From a checkpoint of a small image classifier.
Model: 14.2M parameters, 24-pixel images, arch vit, norm layernorm, activation star_relu, moe soft, num experts 4, patch size [4, 4], layers 8, width 384.
Data: trained on drawn human figures in many poses, 97500 training examples, 26.3 epochs.
Rows from block 5 of a small image classifier, named by matrix and row number. Rows with one number within an expert belong to one neuron, the router's apart. Each number is 200 + 30 x the weight over its row's rms, rounded and kept within 0 to 999. All counts start at 0.
Before each expert's rows are labels from the 100 images, of 14976, where the router gives the expert most weight on average: "strongest on" is what is common among them. Only what is clearly more common there than usual is listed. The data: drawn human figures in many poses.
# router: slot weights (model.blocks.5.mlp.router.weight, 8x384), inputs 0-191
# up: expert up (model.blocks.5.mlp.up, 4x192x384), inputs 0-191
# down: expert down (model.blocks.5.mlp.down, 4x384x192, transposed), outputs 0-191

# expert 3
strongest on: white top; white trousers; grey trousers
router.6,197,199,224,191,141,186,144,172,190,273,177,188,228,216,179,179,259,244,234,170,189,257,161,202,250,186,182,233,192,252,242,217,189,195,147,215,200,145,182,233,193,224,209,208,251,186,178,159,260,218,200,205,198,176,215,188,240,209,217,164,241,162,163,181,219,235,232,234,241,192,207,212,152,211,213,174,237,222,158,210,141,225,207,208,250,152,212,189,214,159,177,193,211,205,226,165,231,206,172,154,170,253,201,215,169,194,187,224,201,177,218,188,223,190,193,221,186,197,276,215,233,211,203,197,198,155,161,186,230,265,224,149,218,225,158,257,152,171,221,191,213,167,189,241,175,171,222,187,211,224,202,162,197,180,245,234,226,130,176,155,213,201,203,168,215,204,200,191,178,199,193,214,196,225,175,207,182,232,166,216,141,232,248,256,188,249,196,190,127,236,155,210
router.7,206,168,168,210,177,190,126,232,198,206,249,216,261,244,170,220,227,226,211,165,167,240,207,169,238,184,168,223,233,235,265,212,166,186,171,202,211,224,188,182,219,166,252,192,168,162,166,195,220,204,235,207,147,194,208,169,235,243,221,165,197,210,180,185,226,148,258,231,230,186,179,238,126,237,188,174,208,190,149,226,197,225,220,202,186,188,193,177,209,151,181,216,207,257,182,152,230,182,170,197,195,179,212,236,191,215,201,216,182,194,185,208,162,161,219,247,159,264,206,138,259,202,200,202,168,174,175,151,256,230,265,192,136,189,235,228,189,187,196,237,200,204,172,228,186,194,215,221,197,229,269,200,213,172,191,236,203,203,179,250,238,191,197,202,186,160,209,188,228,172,153,208,219,212,151,208,197,193,186,147,182,207,250,216,152,146,180,232,147,170,229,197
up.0,195,184,170,221,168,235,130,240,262,188,225,196,241,195,234,178,168,150,152,212,170,171,252,216,150,251,224,216,209,197,202,161,168,157,214,216,209,232,193,174,175,189,220,242,130,218,252,220,147,157,158,223,196,191,195,222,156,168,193,217,147,262,196,203,120,175,201,246,250,177,153,226,186,207,173,191,205,140,280,185,212,161,201,210,197,212,211,186,210,186,217,189,188,207,210,188,190,201,184,229,235,199,189,186,207,224,216,186,237,268,164,203,141,186,220,182,151,239,187,197,204,166,184,130,172,214,162,253,208,183,254,211,155,206,230,218,231,175,205,170,188,232,193,197,162,182,247,198,186,128,200,251,234,210,191,221,124,235,216,226,174,205,191,197,208,188,193,210,240,267,190,148,184,209,219,236,257,225,239,169,183,196,187,190,170,158,210,252,188,178,231,252
down.0,223,201,217,217,205,159,226,189,220,185,142,214,173,114,174,213,183,247,245,220,185,171,185,177,187,190,191,233,181,175,153,253,191,267,213,153,153,227,230,216,188,154,223,240,190,226,145,232,237,220,236,193,253,216,186,214,161,213,209,197,208,163,160,163,193,242,238,220,129,188,225,201,237,188,204,167,182,219,203,222,154,140,213,168,204,239,216,244,217,218,188,196,189,183,198,239,203,212,212,244,189,189,161,190,201,192,208,261,160,192,176,225,195,190,205,236,190,173,179,237,207,191,201,205,160,202,169,156,227,165,175,224,171,231,182,205,179,227,207,152,162,193,224,222,186,220,180,202,220,191,156,260,163,220,199,186,223,214,177,159,204,188,181,241,224,185,223,149,224,188,199,225,192,153,203,190,160,201,177,190,234,208,232,185,142,185,194,166,234,203,166,147

# expert 0
strongest on: purple trousers; purple top; grey top
router.0,179,195,165,155,260,184,164,186,222,239,168,132,204,238,132,172,205,231,156,134,148,172,171,160,209,150,189,204,219,200,227,174,256,190,214,261,260,206,272,196,177,162,166,185,245,209,187,203,193,216,197,216,233,254,217,171,220,268,188,181,247,159,171,137,197,220,252,177,220,201,183,264,212,189,239,181,223,177,199,195,129,183,194,224,205,174,200,249,162,221,166,223,201,239,236,235,208,206,197,191,207,192,175,187,192,213,155,164,186,214,200,209,241,191,197,193,199,195,181,222,210,206,214,221,198,207,195,207,174,213,191,190,222,200,189,256,224,258,214,229,201,235,165,227,183,220,216,206,225,185,169,191,191,222,176,222,161,239,209,166,226,168,194,247,193,162,213,181,188,165,261,178,222,195,177,198,217,191,184,213,151,177,176,208,207,222,182,179,185,205,168,191
router.1,173,189,160,143,215,196,91,190,197,228,179,135,187,271,159,222,217,238,174,121,154,212,169,164,232,172,174,236,250,199,210,175,266,137,233,251,242,206,255,188,187,185,194,183,249,185,223,170,198,196,189,216,210,227,191,198,204,217,192,181,202,192,174,167,206,246,223,169,220,181,146,240,196,173,300,174,206,182,188,185,155,214,189,230,192,215,234,211,211,181,147,237,212,219,211,219,215,142,239,216,204,209,205,192,174,207,149,204,167,199,235,197,202,180,215,185,198,176,153,214,238,212,220,157,216,178,223,201,165,249,165,172,232,222,173,200,196,264,207,239,189,227,173,214,172,230,167,225,238,205,200,202,242,232,176,239,190,229,233,188,222,178,254,237,138,199,235,173,175,181,252,187,211,195,197,199,192,209,229,268,152,180,154,186,179,236,188,155,187,207,168,208
up.0,146,178,233,213,200,261,185,210,200,180,202,189,213,207,209,177,185,121,206,212,263,211,151,188,200,248,200,194,194,135,217,186,218,225,201,186,195,210,195,211,184,198,261,181,243,203,222,204,199,171,246,190,193,188,206,283,219,156,186,172,174,238,151,234,205,180,179,200,165,188,223,194,212,152,203,227,203,210,189,207,189,201,174,177,191,218,190,227,124,198,204,199,230,173,226,214,198,233,136,231,252,161,208,196,238,209,199,137,177,148,241,179,213,150,223,241,173,187,228,218,238,158,187,198,247,193,204,177,203,164,196,246,171,229,194,167,150,217,215,197,227,142,154,179,176,220,212,223,214,216,218,205,180,208,176,190,243,183,177,174,170,182,163,169,228,214,129,125,213,154,210,259,241,189,149,186,189,193,172,207,192,160,279,206,222,198,214,177,308,192,178,206
down.0,214,203,178,202,232,208,184,207,153,200,200,209,201,235,197,217,214,177,203,185,238,206,209,206,197,216,194,163,223,152,151,196,154,215,188,176,168,211,184,203,209,214,160,196,197,152,184,154,166,187,240,224,191,151,209,236,229,175,185,171,257,234,181,227,178,175,213,164,187,208,225,189,201,263,206,213,181,237,246,175,205,241,191,168,223,255,232,180,211,221,214,200,219,198,188,286,193,190,202,205,168,169,166,219,175,201,195,217,236,187,185,213,188,255,196,241,210,189,221,230,166,200,188,163,213,224,229,158,211,172,232,213,111,249,232,173,203,201,162,175,183,225,178,156,180,183,181,234,226,232,224,212,165,245,250,265,184,190,216,197,182,236,142,190,273,219,177,154,178,178,208,249,245,171,162,204,111,133,226,166,190,185,179,279,171,164,209,204,271,191,187,232

# expert 2
strongest on: green top; grey trousers; black top
router.4,206,192,207,152,180,207,163,222,226,197,183,159,205,217,240,198,220,244,183,209,215,237,181,184,210,196,206,193,199,235,194,238,215,206,226,192,233,167,198,146,179,198,179,151,184,216,162,132,238,187,231,218,164,169,243,189,209,221,198,148,168,216,214,155,273,180,229,222,162,206,173,255,224,165,216,205,232,210,185,157,157,235,180,171,157,223,174,180,184,227,176,211,212,184,182,157,147,223,203,176,222,213,194,216,241,228,188,227,228,241,201,184,161,143,190,199,201,181,196,178,205,212,185,170,203,252,187,141,221,191,212,108,182,218,217,180,170,228,246,234,166,186,197,230,186,160,268,247,172,222,210,202,219,240,147,184,272,187,186,184,153,210,170,194,217,162,238,155,181,194,184,171,255,174,195,177,234,207,189,174,141,176,228,234,192,269,223,225,203,167,174,207
router.5,217,206,190,229,182,213,183,215,186,259,242,238,233,165,221,188,223,177,189,158,220,196,190,252,196,207,167,224,217,169,200,170,184,201,139,161,145,162,199,171,186,273,242,272,210,201,215,226,189,249,155,247,187,230,167,179,190,186,213,194,185,234,143,214,183,194,157,182,187,158,203,203,229,171,201,205,177,202,235,186,227,198,218,193,207,218,209,195,222,179,195,189,205,163,234,174,201,235,178,214,181,198,210,249,160,236,228,175,177,174,239,136,243,205,122,229,223,247,180,204,179,177,211,209,221,206,181,175,231,196,241,196,125,224,152,217,188,228,184,222,207,193,152,177,187,193,250,160,279,234,182,202,145,196,224,201,181,159,168,210,183,265,169,179,210,191,218,214,172,199,207,242,177,216,227,170,181,189,170,217,143,251,211,176,194,159,169,168,211,210,227,195
up.0,210,192,147,236,172,229,204,196,198,188,275,194,225,193,211,251,217,193,210,215,227,198,201,158,188,168,213,225,235,219,222,200,206,208,201,182,224,225,204,212,178,127,187,196,239,255,159,158,171,182,136,224,180,201,175,241,190,162,230,245,205,184,219,112,204,187,253,217,206,135,147,211,169,190,207,215,195,209,169,177,172,198,183,285,179,204,268,191,178,251,190,189,176,266,204,175,164,190,222,236,157,245,154,214,196,216,200,216,225,161,198,225,216,206,185,141,168,197,214,179,214,195,200,199,201,202,142,233,242,198,173,163,222,149,202,229,218,248,202,187,185,190,196,172,211,208,185,201,264,176,245,195,177,193,216,183,231,188,198,250,186,201,227,183,180,182,201,202,213,197,228,210,234,228,199,193,177,164,199,208,208,218,207,190,232,161,128,254,186,156,227,218
down.0,209,248,197,181,202,191,219,226,200,196,196,187,143,226,227,191,240,188,178,256,224,236,167,224,224,171,234,209,204,177,202,205,189,190,205,199,154,194,166,176,152,208,213,217,132,252,186,204,205,119,259,237,206,146,163,214,235,222,229,144,182,227,270,257,196,191,238,222,214,214,170,237,194,255,232,174,262,238,170,205,189,225,213,207,193,184,176,218,165,208,183,153,236,210,178,178,212,248,162,252,280,188,177,241,173,194,181,165,237,185,160,214,188,211,259,204,208,136,243,168,173,240,182,162,251,229,195,181,154,225,170,255,177,180,227,169,232,166,149,183,209,239,194,206,197,174,265,214,175,210,191,180,223,218,188,170,198,193,234,200,201,228,252,201,183,205,211,209,211,205,171,197,231,211,152,234,195,194,216,215,228,200,163,198,232,184,190,213,230,172,223,202

# expert 1
strongest on: blue trousers; blue top
router.2,235,154,172,227,177,157,171,207,217,252,191,188,211,224,196,168,192,211,205,193,213,262,217,206,181,192,226,224,224,175,158,238,185,179,176,164,254,202,211,173,182,228,222,206,186,210,210,183,187,178,166,225,175,211,221,208,162,211,186,198,183,200,148,188,186,211,206,253,178,235,188,202,234,175,222,156,161,198,212,207,136,241,196,159,181,205,233,179,220,167,183,236,179,249,147,213,228,181,216,185,174,257,166,203,156,214,200,211,219,245,170,185,226,204,181,180,224,285,257,213,192,222,170,235,224,199,243,181,211,188,232,189,200,175,178,175,193,187,157,217,233,151,149,190,177,180,196,192,181,242,183,173,182,209,199,211,219,152,166,202,236,269,157,194,223,124,246,150,186,199,213,174,144,205,194,205,190,183,218,188,154,222,212,234,175,188,223,241,166,144,198,193
router.3,210,165,185,225,154,176,174,193,181,243,207,204,250,212,214,235,195,220,192,170,183,233,215,171,182,182,154,203,243,230,223,175,199,193,247,187,181,222,176,163,215,233,218,152,235,197,178,185,229,189,217,195,242,199,230,244,238,209,246,184,212,210,156,201,194,171,254,198,254,200,232,185,180,182,203,213,176,171,154,239,177,187,208,137,184,197,207,214,216,194,182,219,251,220,233,214,197,148,183,210,263,215,225,229,200,180,199,224,217,206,224,138,164,194,227,214,166,192,214,177,241,187,167,226,187,169,149,206,259,246,170,220,169,229,202,168,215,212,199,284,229,142,233,233,173,188,151,198,188,179,227,197,256,213,253,206,186,228,242,220,196,219,137,136,161,204,220,168,221,201,201,227,225,160,251,153,185,228,149,206,190,151,199,234,185,210,198,238,141,158,268,218
up.0,168,175,227,213,199,188,186,190,161,221,232,264,236,153,235,218,245,179,241,188,201,182,210,240,168,183,199,221,212,187,222,183,209,213,176,142,162,172,166,178,186,222,205,243,185,195,215,176,178,217,213,241,206,163,157,217,205,145,241,176,196,234,169,221,191,224,153,177,194,161,211,166,196,193,202,238,234,200,252,173,260,195,225,184,210,232,220,227,162,245,231,152,168,192,190,168,187,217,202,223,172,138,221,234,183,228,224,167,215,159,261,182,179,253,175,224,228,185,146,231,209,223,185,232,186,211,175,221,165,164,252,231,182,156,172,232,213,214,185,194,218,206,167,179,225,160,263,181,244,233,153,186,157,195,214,209,166,143,184,232,171,215,205,178,195,210,228,202,221,180,192,236,156,186,221,179,203,179,203,198,219,250,223,177,186,153,195,147,292,233,207,195
down.0,219,158,199,214,197,169,196,187,158,227,248,203,262,179,221,224,240,227,183,214,188,167,198,250,161,237,189,235,233,195,212,157,139,186,204,159,183,187,189,241,181,199,201,191,193,159,140,139,154,193,212,240,200,217,176,257,170,178,242,224,203,180,176,165,169,254,184,164,195,190,241,166,232,208,176,224,204,179,243,190,192,169,215,166,203,224,197,265,156,250,184,164,193,183,169,236,140,195,202,180,173,180,193,176,220,203,222,175,160,139,202,197,198,269,189,180,237,185,198,208,186,233,167,241,156,178,214,214,207,177,205,218,140,183,147,226,224,231,211,178,124,183,221,138,186,225,250,183,235,241,162,209,187,228,210,243,217,188,164,229,208,216,163,138,189,186,232,225,213,223,173,183,159,237,207,199,199,206,244,179,226,243,216,209,180,190,164,170,180,206,227,192